A small image denoising autoencoder, trained from scratch.
Data: trained on fractals drawn by 1,000 iterated function systems, in grey, 295000 training examples, 7.2 epochs.
Rows from block 6 of the encoder of a small image denoising autoencoder, named by matrix and row number. Rows with one number belong to one neuron. Each number is 128 + 24 x the weight over its row's rms, rounded and kept within 0 to 255. All counts start at 0. Numbers have three digits each.
After each neuron's rows are labels from the 100 images, of 14848, where the neuron reaches its highest value: "responds to" is what is common among them. Only what is clearly more common there than usual is listed. The data: fractals drawn by 1,000 iterated function systems, in grey. In brackets: how many of the 100, against the usual share in percent.
# fc1: MLP up (encoder.blocks.6.mlp.fc1.weight, 512x128), inputs 0-127
# fc2: MLP down (encoder.blocks.6.mlp.fc2.weight, 128x512, transposed), outputs 0-127

fc1.66:138144111120157163079123110134138113143131068102156121100106150147139117168148155162091157172110122125123112148118150129151159143122119108089124154131119158134146106131110151091157078096110137151097098111156086149174142109122134156087116157111134114149117124131120080112095135075133184129108143137117088128140125159111150106136108111165166157094139120103144135145147159111154137118125
fc2.66:168159076122111111128118126145156121120123123134125127107155167136153124149130131132132169107113118141112134143126083134099131135106088103147114117131142138111117162129127129117144146113145111121121104118090118139138122159112078179129181094131122155075095136125140139108132131111110136100134222084145104103099107150150106117156165145114144105181081088142144173133133111111120147124162
responds to: dark on light (86 vs 30.8)

fc1.93:107144102097112117112124070136121152139119133157164164162121088130135127143160127124133134125101118104156106098111137099127128122124104137149150119125178119128158175090085133145153136142083125122113141121123148086090115118102159122150098150156189135145111094136140097160132144092128161096116114086152127147185126140102122142200186114117128088130101125125116143124146139123107143130127
fc2.93:105115151112076120161165125096076108104050147140108134133145110125119114149156137103123128108101116133143140146137144108098164109177133138151117127119136129137100118100143150142123164120169125144105150134158094168079142147133137136095145125130158120153135100153086143135148150105104164141155072113124159115113117147130155080116147069117077105102128109093112140143118110136130120113111
responds to: dense (35 vs 9.7)

fc1.140:121140105104141146117114090149117126139133142102146152159100113118158138126182104116137164140111145106157079086142153153098134104110107104153108127112131144137148137114154128078152106137094116143104154096151139120109156137152124140125103115135155136167145135169140105140124135086062128111131090148116106141182149145129117169193146134136111153142112161095137141109108141097065132154110
fc2.140:114099114118092124132132153114119128120130126160115140114144102128109149164133176115117121112125122131154109120128176152117170133167100160130143172117144125143103110136109141094122167148199120090098112137162113138114122125098145169148150151164140102133132132112111126113165109116094141161142067105097118126113169145122152059115158115121139109087094100113121163146143107139110100077140
responds to: dense (39 vs 9.7)

fc1.163:174148163133161135062111138099151097128142167119143100086108086157143113096150150119114132096124135098127100165147163138141141165136171100145073111142129127112173141136110159127155130156102165156086174128140135139125156096141080143130106134134124130161124116141118159142110148133160102144093125091124120106110131137153114144155152120101138163139132144114115108136103135107158110102080
fc2.163:124136180142145150112117079111126128107179129155159137102125136125125129062134155097152134119174095100091147147141140145156130130114116111116137132114144131128154121164116156099138117145095152135120176102128084120125123150129123082120131163102095072172111121191165150167113102111133106113154079143137130158095097099155152118118124150148119144112133112120137153145140136162127119100152
responds to: dark on light (77 vs 30.8)

fc1.374:132097150175180139123146144110134159138104177109113161104084146114137117086109087167158106121122152166153108104142127168158109144126147125106106115117133123130116120112152148116107141114125102115130114209109160138139141139093155135129138132093084153122115127146162129100139112105073172117103107138097136148146115124160127115119149077164152101125132124095139140138145088095137134101111
fc2.374:138110137156125131148092124131142124131147138115140128118123176122113100101073145167144123155087123079114161101137127129118127158133093151139134162122135117114142139161141161146148125118082164141119125142111126111110084145131197061145167150101107133136132112122105139138140134132172104105103105125179103173158145142115142098125119128121165115129120084137098067133127165136138091113103
responds to: dark on light (69 vs 30.8); dense (31 vs 9.7)

fc1.55:114100127151145180148126133129074118170155148096100068128124144125084156162114115121127097134161127121140120104168144128147091087122136124139120148114136140137141155107145112099134153114145166090143167121143142119131123130061107127160105137116114112127147155075167099150100123124107175144133133089130127130161094152130151134125161112199089107125147128123136115151110145135107108154124
fc2.55:057101155161120123088102154145109102140122110146145134130089096124140117072122073128121115163164124139139134110170125166130150128083162113151142130116160121137169136115110135167130109116118042128128099088143090141144129144120155152093111124120148152144132127112113139147100114155129115125084149139134124169143150137094121127147166102120124131143127126148138110173177122107109130148116
responds to: dense (29 vs 9.7)

fc1.307:129081127107145150104169118126149091158158154151092105118094088167125171108128127126115135102086075182150143129141126157090112118124138160170118130113135141130130129106098175130139125113145106124141125096137115171105123123130114156128126083113140172169125120132147132106127157115090160125134128150099120154064125146120149140157101171115118131166124112142169123107093104134081139133140
fc2.307:115130118133102100145146142121161139127121110083155146136146111167069136148123101159132117157097131101130144096123150131130144126133069116129090112174128139118118142106130153139122145122151117159091131085136115080128118118126149210168154130123159121165162108127112159142098143131150127175122100125152097086156119112119115093129132116106138144141114128122091121097137135163127169069164
responds to: dark on light (60 vs 30.8)

fc1.476:126156092121144119190143146154107098138130118152200119102151135119146128143150101110148140127095123154086145098118124167155111117112146112089150122137156146110120155136138132150153122123115090113123139150118099148171138174120135098114139113169123148124128127139118135101140079141070115108120084109116147132121146111151128145115150078129141115093127176127127130057136102169126083154110
fc2.476:126178158115115143105151122096135145112158132115135122136136147141138140109130171134111109098137131117140127131122137136138132150113121112116174101100130129164144112126075153160119129123116132132144135143132166121165131130093091019132092120148101147210116153124133138139118108154071092100107083150167086148135154121146141113148130150125145160122127134145109101125130123108109151106098
responds to: dense (75 vs 9.7)

fc1.478:152116124128144149159140123140116100087108135147149164119131150111177066110099140128164133129162096111122142128111154127123138132134086142099115106144180119169116090115141114119077093118138133114138134152146100148099175127154173130176135116149121141135125168064154101147131125118138121122140088152124151130141137121125145140169105103119131127156138124088086076122088162088109118136108
fc2.478:105129151138134083081147087137133099120142154114131114127140111134137098124157154122133144114107151134174125143121104154100140120135112051175158114151126132099112117127082142131089114128133143158077139118138085083134156129118130091113135096118126101167157111180148166102135134137151118145117201119133115120165122125122114123102167122143156161087104137154139147143106150134147136098117
responds to: dark on light (76 vs 30.8)

fc1.471:103132125141156147129116138151104189161137186103129146112120145127152131121116131148121098127060090138154104124147138139079177129165111127116152116151124147129150147120116174116127090122094129097109120130112141170139133112098137120121124147140111101121129080150138126123144147094108081144134136172122117124084148110117161119118105110158134069144173159161133098114170150107082126137106
fc2.471:106166108108122138104132091123115130147130134118113107169193098124092116125153151063072150124182083112117106151109133146178084121159119112174105138135100113167105148120128113118139150107141120121127154092128101098129157141128103131145123132149142113118129161113148118139119161121134157185169126104101107111184100133131140158126132141146111126152122098146139156079112120141133113140143
responds to: dense (27 vs 9.7)

fc1.141:130141130106155140132110102141124110124133109120137142149152141145123108191155081135140151107119119149135137100129108154151126116128136175083198113096126123116072121140142129129111127169125143125108121135148078077135145101137129121085100095142113104104123130160146109121130108164115137087156080175153140115133097150076186135143165120164176100135137112112131133106133145127140100136134
fc2.141:130127146187120160141130106142103147063140113123111128147134161126123144170150086125156109115141138136159193146120145116099097159129155146125153092127118112131113141132114171136122158126130163101139133101142086105144155072103084151098105074130109159143157123163147132138139141163115107097126141158171109088130095104089122117122133139130157108126154104092093140103135110142123122148129
responds to: dense (31 vs 9.7)

fc1.475:110145094103128166135126118131133130148172140152107129102161110136109132100153146105139130145128154102143125122114147124129082163122117143108232149124126119134145127081093086113092150164140089143066131128104136144138121144123101155145158132134118096146134109089147129132129101091207134114143103121124165099118129102119177100106120138118122129129120132144114104122138144133160172119125
fc2.475:088092161142112118091124160053080074114145160121136148108090149139148149152123123153127135153111150128104156097143121132138140092131155098148133130128134136118169102149131142102151133099156149081138157160143130104115133128145121128120147140154139143139123155137138114118131146117120135170111099085121135103117113117089171065108156138063085119106112142115175164126115125149130132145114
responds to: sparse (85 vs 26.3); two maps (76 vs 25.7)

fc1.16:108091141138105111147170146136086099090149134136131141141140120150137144148111127133159111109146132122140178146167170111133117109111088176111079139162131150148118106094143151126129151106144152120147084118125170100130086109098137127129151084164172119186115145108132121141162088119175141104117120112128126152155115142083118143137131116109109103076148141117129148128103134090167168126134
fc2.16:126106138149091123086118093139140113159121121131089094165177161121144122171137156152120146121134110135147098159136124120121152094172127077110130107148091142141111124085115143106125147121141104113087160125170170176129127122114122091142156121126106127103106146138119110126120112136103113118124224135112114118120117134131125121164127097144143126186129114120122151080121111169160100141146
responds to: dense (28 vs 9.7)

fc1.79:117112131124137111114142124147089143107130080133178110106134132111137216142099110132118119129135108111114110079121127123110128149116172121127122160143135100122106129131144145094050150149153130134143131104085151103116120139096153121096141145119128117149141116130145116145115145099103130148122179165118127144099118117104146138074122170117139113190115139163162161143172121156092097150135
fc2.79:148108115153208133133129112093144126128106111143099080189104151139143121125120122115156132126100135140133130148113105140167148133106079107137139091098112147116112124106060127115167108137136144095151117143138118135147106114146086180150144106101149127084097113100117116163155131110136134121128103174136116082127141156133085109169146137150131135136139143139109121087139131085122169149144
responds to: dark on light (88 vs 30.8)

fc1.431:134098136118109133129097126141121111169128150137137121075092100139134165148091087154172076133101124183140120149113143128073142082136125177077114140166116148103132109167169162106099104126126100127133134114155154153146125138129119091116122125147130113158164145151140102108081083133136120137174104128148153161120110117117155119131138163147114120116084147125126133136172126129136097130143
fc2.431:119154107178147134130165141096102130148092129108153143156092153196106173115153096126104082129121147134090141156130142135149128113134092137150139116128096117122115112148109151119130061120137134102166111145146151134139130096133152167143123116112165097118126139143162105121092128126153166140191112138091125109094111105115111118131148169176140120092136129112125120085106100125111152149104
responds to: dense (31 vs 9.7)

fc1.499:162066112141147123117112149140127130093135124134145146110097135111151130141119062109108123145099155116140127081092135135153106121113142132139103101141112141140135145128123136121144151160101144120099103085119131158100142124119130203112137161104105103098143161204137115124116123136072126128112159160123159115121120086146136127117143132104115171181105113178151136144138121146115154148092
fc2.499:084125135151182130105130102093170092119107141108167129110137135138088150135106135113125118136145156084132145092098130104150093135095112169149120103136117160091151122173119140150124091143127099146125157134174134085148136170136142133115104121137114114126144124136167098128166118135157123135155116098183105138078109105145103101156097091115123114134112154100145157165138154132163140136166
responds to: dark on light (100 vs 30.8); dense (28 vs 9.7)

fc1.70:090194097150076120124088109137134133095118141135155156154147114176149134152158115154123130151144112139126104089140126081152149098143115113135104115176116107128135132166126141119127111131142126111088114120155154098107129125135112099136116130117140140134130073078158167166110115113159145115142131150175144114179139092072117110142108097122126125106141155130115135126148179151172124112121
fc2.70:133143096118111138143126130124114163121137128146115137112105150122136130039128108134151162113146157172137135120120099174131140124138164132148180105117130144098139106158107138136108105125164116155134102144119120134134101142154108073158125100102153116123090087148153133168152154087092132137115149116136138110105106123139130140125054138128139138138094110160145125167106148110168137121060
responds to: dark on light (80 vs 30.8)

fc1.359:149136127123147108138144129149120168119126118110166123152167131106110122111106138137111136141148134105148106086110146092138146098188075143143084138111147165116115153097121098136131135141122108150083137133130164130103080167148163098123157103167117138176124146099103162126155146137063115145136130076131114138181138101157109107153120104151103174132102146123139113110141125140126122090151
fc2.359:123170123157143080119117151167091143147117106134085134126138140162115138191179092148126114104145131171119115109132120121147139153113127119112176125111124117121117115153174116126095129112139160166143113121084084173139154149120138143110108103143141108099109118137178152107115128145133163102136085134123125119140110153078173126092110110171115095125116119081093116161128149139127134134104
responds to: two maps (60 vs 25.7); sparse (59 vs 26.3)

fc1.37:144116143133130108130149147142102161122130135124104150111146137136095149128122166126116123167102096168135123131136135070141143149135167110136127067091123154112104167126121143128132125113140160147108124126102133109146139085090134133145140115084126151167133139111146098144122157119098148112153179107143071132101117115165061130194161106120141080088152144158147121108122127172129120119112
fc2.37:146123139134101133115134129109126108117143152151120131160118090162124116146151144151142131132096124096157118146147163076144194122118133175121183139150149172125137132084165120113182124153151116120092105098134111147115120114133128137135129144113094126129121092102105146144138120137157142136148091159140124158087190138139168067147109171109106146124127115111075141097118136107155100118107
responds to: dense (35 vs 9.7)

fc1.396:126154137091119128116113102113142108090102133149085100110142121115123133117116110128132134135091094124172130134131125130103092157124119137138148105128087133141136120107205148130132112131165147145132152130137115111137146105060095133121142109139173103165144148145153120138118155101129131091118223105102135167149083147142164156143138112133109082106112127128113121102118149175104101125153
fc2.396:130125139124112132145134081111110127134158162120092132114119098125162080078119118162139149112119159122104118136173129142146122124114162170107153137137118152130170121115133119132163100118148150134170093121175102162144108129120165162137112127086146182154107117121141100155134137110132122127108225167110100125093161134109101110142111156116134135099143123145149149091113137135113105113096
responds to: dense (29 vs 9.7)

fc1.31:144097164107151114082153146138109126124121160136162092089131138102141162134141115105106128092157132138113076160117136099134139152152098129106053080137102111108135129099165120158146104143123116150094172100152146143095124153136113110107150125129163171163107137133145107147155118120115119132119107087078090115130138119125095127139173145120116143100118161132164136142111157154172129128117
fc2.31:161145162133103116120130132073141134154112134142055138177125118141146118137120156122142151086161108097144171114126127138124156109129118141123151157126146128133115139099134132153161126123156136120111122111114090160113158128137144110139102170144143094100138094114150117107107127153171141084144076111108165162080132164130177087132123137119123155086136117107095135173113151085143109150144
responds to: dark on light (80 vs 30.8)

fc1.69:131149145119118138082148112144167115126114122130170136144142118142129135156147083180108173106142117088113142093146163113124142147117125102149113153162100118093095144137138115069105157168164146073096119122153167144096135110153101092103154144133155120129131125111158105098133123122121142116175124091090113128157117134122166142155122152116184141122098098142099136112133108110164137095141
fc2.69:154127166132114131132140136125132146093121135123126169141086140165165122085146113158141153113119081178129103169104114120119096139166122113139162102139102132155145108115124161150131125096127130109130110097116113142150106139102109115142080067092131155072145162103133148134137175061125109147109168110146110103142101151133124131152114177126103129115173153152129156129131114121144116142105
responds to: dark on light (63 vs 30.8)

fc1.366:099073136146118115107164130113111098133140130121105144095115116156049164151138133107154141137122109136128100129130141117127127085105114153140144194171135108131127108131142091147131119125142134142110132136111099152114149094161139114170114125109116192154143101129149159132116170152117158123143129073079077141122105147136128133155156139137129104079131110131110114184120145128119150106159
fc2.366:163163142136113108142110162142103194118147115110134110137127116084069175155126116112122143142173144144134096127141141097149130168162089119119101130092105073124128082143141128085117160139157138129121126133138187077121131128100122131121071107132127121157123173119150112128114136119104128114129081125163108103158140125110139097126136166127119126123092169163136152125127143164115131136125
responds to: dense (30 vs 9.7)

fc1.309:123116150120133143157111141158141151137154112105116145154127126150109109118110117120102139101074137129155110147104112143104141132137121088114179104119173148172118157092156167165154148121087150106120119104083119153117134156157124167098114122085082159115107102159152130144161121118171131099123141156094121123163147102135087118097130122171138113106105136138144101118121136088139194117098
fc2.309:104192107190138102110134109093079137123127132155128128149162168133111121122185153112089161119152098125082174127198142113161125156083118106114119110116120153168117139118128118141148093138127142157139115150117101129144167133112114106121134097132123098192116090097137090124111132144126167123134130103102124088132137135150129132087118122104138137144144128145122157102105142126122119142110
responds to: dense (25 vs 9.7)

fc1.121:127150144075116140090143104148166160129118150147157124132109150096150128096122129084141151080143111135110116102126172110130145178110156141166149156164087118101173152135140168148156124103133158088122118097117127103138164123093096099086155132114145101130134123162131156130137172174135103104101142140110123168117122128156119116119130105071127089089142125122128125137144132108157101111128
fc2.121:105117150117124126158124144135099093186141122136145147112147163139140096133129147098152135115133084090127143118136158150119144151120122148112099089194091117118088138085131131110145147123159134074096110061151131166111120114111141116161146134109157126142172088157118160131139137150099118153138156151119124106140154096133100085146171130094151139133142136134151122080159118113096149122121
responds to: dark on light (71 vs 30.8)

fc1.197:115115088133143120076135100072094131130108099141110138160171126159131097084145127139156151156147172136138093111156128099146159120130137104112128118104136111137127166132142096143122109128115099119156109159143119174111135113156100154179129126135128066130094137120115164114121145112114157122085141142107150120094173130095089134140151137161168104162106108165174143146140134133101118104127
fc2.197:161138119119137140102130126066104136122097096080203115128151132154108131099092135149151159108124116090144133134128119112116120106124138117098182107158165132134082159165121149112125104103159085092185104120124115124133133111144165168140127146143150112151100158145107108155111138117122152121114183119070147121166115170123149111112146107125145151118095106140143121141121111150121136124121
responds to: two maps (63 vs 25.7); sparse (63 vs 26.3)

fc1.445:167121108130146117137104144141165141100110124131084090118127107141105138108111090123155148144130121170168104187142108139121123120098123151128174128126101131158165155095132141134150115115101094134117145147164109155184172124129107151159134140114106108096111135134103096138088146151137127136138174122113076150138124173124140137120146094157086170079140093116112118111121096159108132102157
fc2.445:096139115113138150136154081145146131127157129088152152126120115123127117097124110152135113130106168107112104103122093150098104137089088136103112140142131143113118100106160133132146111119165135179151142122140110136118122142115151214134149138111161133189139131110130161135107160153127147103078164093125106145105098107155106097114119118155105108180117118138128128160147167118069147108146
responds to: dense (26 vs 9.7)

fc1.333:121124183149137072154101139104134133099102117094097158152151125109118094092129129119147145154120127139103093135139087079144129142127106170084129144106137113133110144167108074118144165122119145140097109163149124147151134148142152105126133132117156132089105175159143186123088140161111164096150137128127125114161120105167113120136141070139120133119172131160143111153138098119140120104141
fc2.333:138131131114155108110131163163072136150162107113116160148147162117101163151107126143094093123136113106116165073087131201097107153166162158156130105129145106148121108116137147120063142137135136113134142129122118126118148111139112139129136127159132163129121125106114141137145117098106105134131119129162079164080128134149071117111141166120141108135078102118132129151132103109173164131130
responds to: dark on light (62 vs 30.8)

fc1.162:108130134104139132103115127097109126108101155121106094124135151133114114174102125143144107118094103108093111159128092102135131141097127172122186105123112089157117123099141140159127108125127125120133122144110135134135134120075118171140120130127157146118111139123141109106093152121114162127151173129119103206144111147142187172118142142130119115072108090136151102110169118157139145071170
fc2.162:131102116145068142121138098101121118117122138107142110122114097112128128104122132191156134125096162127128115090148130126139124107139163145110133120126115140161174125116109155124127127114205160158124132120199119130121128101118126208107119103102133190160105126140117131173132173091137139135118173153094127110115144116156113093114160123094123117128132115157116146094122110107128135112123
responds to: dense (32 vs 9.7)

fc1.312:139121106114148102139126154152113173097156153154081136130120168132142136144113120098129108084127172112147113112109148136110126091122122180142068124150124109108127139144118099135133117131089131146143114157114146158098124162114133129121111158122118148093073145141165112112110095140118148123130097209128136064137118104132120161109128134116162156135159128103163150104102073158128137138120
fc2.312:137148144163168153094105140162097157168129143119149133139122117127106122133123119137160120183115150101137094092127142101118053144149114099131141138175112118124105123147145093152122100151123118148121125102104148127102137165162108140129150107109123067133126144088100120114161126121144125158167087134149131082118080160135143092087087117124122132147134138141134146158150160117147093157161
responds to: dark on light (100 vs 30.8); dense (63 vs 9.7)

fc1.159:113112127134109096097135140143158122141176143145171126123119121128104136136142096146140139142141185142096097110138133081169150138113109128142116129130143161118188142120128128109126116167088103148116164097085114125085132160092108114130147112151102095155110133182121135181092132124100077150120117109081105173131142155150131155141142113131134129099127157137109153152147152088135097142098
fc2.159:139088124137137154115103136124138098129103110147077114160169119117110136133094168074125144113167133151119123135130110111150140086132113143130150131142109133106112131108107161137103134131109151143128125155130098149159173144117147096144107123139115084145189084101118148167156112123099127102136072135105084092111137135147194056127147137127112122158145146135138112129164110115134100153133
responds to: dense (49 vs 9.7)

fc1.98:139132105116175178104146119148109103136118119139135092130104122124096164139140138112095119086183114152126104150143086115129107171061109139127075125154106107136129110107181094119154088125107119142118146127116120174117133166162097143112118090150154140148141129088132124112126153113152139119152145131150094138157113137146138162157132144140102112053100152125127102114112133124090144129123
fc2.98:115124142129108109145146169099123152111137165142085130128149061144113106126114165159116154115098144076138106124134157116125167120141167157096140147127153146139131130142188090105125132116152122136119111113154110157108161103102159149112108126143117121089133120120109146128132154097146139113156078125113121140114165147111176076087117143109139126076154127121088132163111156099107080135140
responds to: dark on light (78 vs 30.8)

fc1.182:172108145119131144103149130096138160096106113120125144132089157129159159082111146128097093143102078166120124140091122122100121158146149169137165116089121148165128127113123142126104154101093120100141099127097140117098111136127087160120169111128106141156143134142154128129108137155046145167091151153130147146145133098130149104126125148126119124153109103162173171126102111139139162119154
fc2.182:118112142175168144153145115163131085134163095118144104085129133149120120163147148133159137120163125164147115071163184085114110100125140104120130112082108153127156078158141129129156087137176139139108155142165130143113105123107111141111090112126151114141127117099111135099125167112124111137126174140117109124148135125112069129136135122098096110103131149104107125110172145166142121101116
responds to: dark on light (63 vs 30.8)

fc1.372:130080157082134138132126125166174130090103107126162159084107143081147111092142160122164119131135117079161106114109135116120134118132172165104106087124122133094120159122130178066155148120144141091143136150127137117159142129127145112155134151135093126151137109144131121116131172130139110124076091121127105132116126146145151155171128095094125130138130095120140177150164110108113165131122
fc2.372:110073136098138141142129131155139126135073139158136137078095178097175111109084143134158097123133141131153124070135142138126125140080116149149163104087139128093127110152160153116127162098139112101120119137134154110160103120118167103157130143153141153125183143107106098105135125108081103138102131170150135164104129108144108127122141138090157147107100118149135142168151124103124149121110
responds to: dark on light (100 vs 30.8); dense (28 vs 9.7)

fc1.459:096075097118151140111147078138129126099122135107105162112125150138113108167155136113101147108134113112126158103138114124112127149132128139139120123090130117217144176172137164147112159087098128074128157110118129147176128137134148169133104127080128085085140123121121117126145165116132156127099121135135147156155099121123094140109121178120123139128137134160095168131127112138125119119079
fc2.459:141151145140171130141120115145144106124167143120155153132153168125148120155122086113131146150125150147136121102127124098120108130106179116127156144075108136130141125140094161143142101082130163121149169084159076126121118160115112112094127143118086108126106179154137108122145135123111126120164141098177114074142093114133174108099100156118062150115139094142101146135117127162123108130125
responds to: dark on light (66 vs 30.8)

fc1.498:102108127140140157127151140159155088152139156099161159092091093126128120119115161115134098114101134043145147155149101120140155123115094115133115103140118121108133131119132152112106123101118095162121150109137189130126120178140156146165160133102163101145117117120100128136117136085144140115119140114097152131100152134127112155135144082074097181109142160095135143160140174122119130132123
fc2.498:120131162159111151119079113145136095092167160142146152092088096106135127075107144123132134125136163069163141166137134128105099201111146120107123105109112095141143116154120145110127133106114139124109139142142135119122132134120128154135096115151126113118105206126144133143081145153092093090110158151133125141116159109126100123129118145068122157139133150132150122107161131179114121137147
responds to: dark on light (79 vs 30.8)

fc1.369:123107157131149090157079148171104125143143107139150072131086123171145120112133110139131171140124112202142099088137104148162149163152134184127105119105128153142109131134105120141185100135127110129123135085133120128106126131153139148159158120113120142131098139178114141116129106151110156130099159112120119130140069132113140086125120091113138090112130138140136122119128177091104117102114
fc2.369:108150139107140118138142121119118115150145131130127111169153087129093157140159128088089131131137132097113147163165099090130117138103117130183125106113110144102151127138134095127107135094089111110152084143131141160125132146091106207089091120115127129112138120104144165151132080112131137093144164110146152098150138127149128102145125137089079135129149145167140114161103146147114156111188
responds to: dark on light (70 vs 30.8)

fc1.145:119109136099154108124100132144087122113123130130168115135156156125125099135153101095103142135140118066130084101117174103147152140134112095091119117130116149137079152115122150097145125125140123123102158134172194124106119125141119112146103121107161129119147158121132124132095086127084102135105105110138100147169128130163076180184187115137115148131134156147147161144117145140115162132125
fc2.145:154111144141124125117081096125103131128126130135106142149121098104118149136098125105113132105153159079113122147088131111110162110144121162134126159092128127110128103139095126107111142124152107127117164116129094156140127164135143107140183108131141141131118142124128143166165122114153116121156092126103156121120094123072145119169135084101182099064143099094088193177119153112107122125128
responds to: dense (39 vs 9.7)

fc1.402:136113119088099155129113151146122145087128096097094098170123117147096123110105090125131096140108065132130137101112105122131136134148155148142115139159138196136138125120127110122158140118102103145145104104140116109137148121135176129116154126121083163139120172174189141144129138141112146110137129118120058181119143115119087118101117099142159094113158102140167155133147109162120117138137
fc2.402:134137102136186141132111129136156107143128103187120088141112141135092098152131124141156119129147141109113085113151162108163125133124124093074110156136103142135167092088131094140137163134097113103140151138129137108151128139191165141117126145147128101177121142113106170142152113135105164108108120114165129090110154125099112100160140110166124091159139133102092118098126123113080145147114
responds to: dense (37 vs 9.7)

fc1.113:115144139116143087121157131132141174116136143146057064120105115131120148085138134110150091141160099134151147097112138105102156144098131135121082093145127159141134156120179136120139133110109148129122138115111106129119153159097101098149131125146124168177175152110175093140116153150136128102112146112120107090118131111150128117175144142128151112091159156117138117169133111143088133171111
fc2.113:135115125125123110150119152103128091109132179147058150139124079130125112118126154148108131093129125103142116132135163125112159110143145172104120163098137134137111107085217080100140131117135131143102120132136102163103133102115141125132127114128094116093120126109090151119131136147163103117134071143084119176107149111116143073139128137103140137090119108091123143136112130104121085118111
responds to: dark on light (66 vs 30.8)

fc1.95:099102173132165119146102148117129169154159130120098146106155150112158111133146112092110108188156110123124102120119108107081166111178117100114133108147112124131137157143121153124110133111110113113119093108121098167112140167068161145115111166092121126142130165118118115122146113060108153098139125139142150158116171126113122127127145129149135156114172086172114119100129156149092125136144
fc2.95:128144138144082129084118123143158104099166099124118115157130137166101086141116142087111137105106127141144156111120123130149157112156141096135145100162133088178130171117168112129068163115126127151144156119064121162151112147100084101131152137164122170153135146123102174148125122128177110119085149119119096139118107126143123143150162131144136140147118096128128120110118141080115115134097
responds to: dense (34 vs 9.7)

fc1.510:123142121116125130139117105091146147071124127111123096139122150107101110136121123132133137146116113107152087146113090117127118140130109149104165106086116132153137125087163165146108134099118128115097159119143114108125117142070120171110125141106144129175123150132163102150120136128098180115134171113129093193188112141146153142163182146162097141070130136108141126096135108146141156120153
fc2.510:124106149125077130143169160103098104106109164152103113123115139132164128102142160165142114132116165116129116126159131104122154101108165154145156144108146164090149099098137119095150110117193140152120115123159119175121148115101147178122139114090123165147106091116152137143115154138131158129113165127111127089097138116133112082114122129130147073110126115106141166079128109111095106147105
responds to: dense (56 vs 9.7)

fc1.126:105142119122127067108128138124116124110143140150137164134115109129122117144138131123112148154149142124120096114140175084111125173121124080141106141140157117136135177151127095133133135147137126152120142103108182145147111121121136081141110088105144143154118119150152143126095133086072126141071145083133119128149116157109118136183152062107165099130091143149125193130155136130146148143110
fc2.126:148113119123174130098112113097101135106098138158068098162109141104117121156149146140117134084139138152136158151118147106142176127137102173150147150102104143171131140127127128107127147129118128116103116146126124130108148163135140117139149101150127132097137112114123121154197137152124110174138129182108165126109107127084155090173163067129095116108113125101088171165114136122142138138137
responds to: dense (32 vs 9.7)

fc1.86:159154144155153166080145112141146108098180137149151104140119128142134110123127100158149147101101167137088127113127162125184097105106140118096083090145121166117181099160153162131135100144122152106095153099113094102145148132114105125109108133174150129141111149132135116124141106143138143150107098139146124138084112129152083141114086120143133118144111156119119075108114147115147133162083
fc2.86:110172146086119121093140109104128124114106141124161114135168126110096126089124113110157111106165141121128109169127156135113123164121153128103120133157112133117136125093111136145147156130103103145088157138118116127143096157157114050157123159099129110195144164136103144133089093155140118101125072109143117128147138135164208117149132118138129117142137114138117101117103106175112124126138
responds to: dense (31 vs 9.7)

fc1.185:128112178179112083170131102126144098099125123117120130148143101130111151103115146184156180127166080113117181158154155122103142136143138156103106101123140113147108111173128149126088135097162125132143102153127151119150142114126146064107112151136135128141116125118124130095104162161140129097129126137118096133150087149128129135163128129127104120074119081157122149127134089114149151112162
fc2.185:128109105081135114117127116175120160160131143118121127124100098168157105119122096151096122140095152171162099154128112129147146126144123087141151116160083190088140129127174135130120127123131153158128112127132165139156108126087123134138131108130120133083140088146109149145120179104113106150108200124122160101079164123100107136135095153158163127125122103126140125107104131113111154123093
responds to: dense (33 vs 9.7)

fc1.92:111135122146117090109121152103094115133179092173144155119115169117149137152117086099130155125134165108115112078106154054131123110151072104139116149142158145145136105149094124124113120141123109169098107113119142127116098126164145131108126130121101108154128140144107127175112107149113168158138126113161122176126146151096107096115190134161150123118127164122100137113116083121144136127132
fc2.92:103167148127115135145156152116136135117085094164077108141106129104149123090084140133148127107147154138102158123135100138164108107093143165149143074104140111155136109143110145117077127117115141106133121170155123131153106153131110108114139140113118156102092115149186112162162154070114097157120127134096125104147078187140135142136134099113149110120105106126154165143139134112146143155119
responds to: dark on light (89 vs 30.8)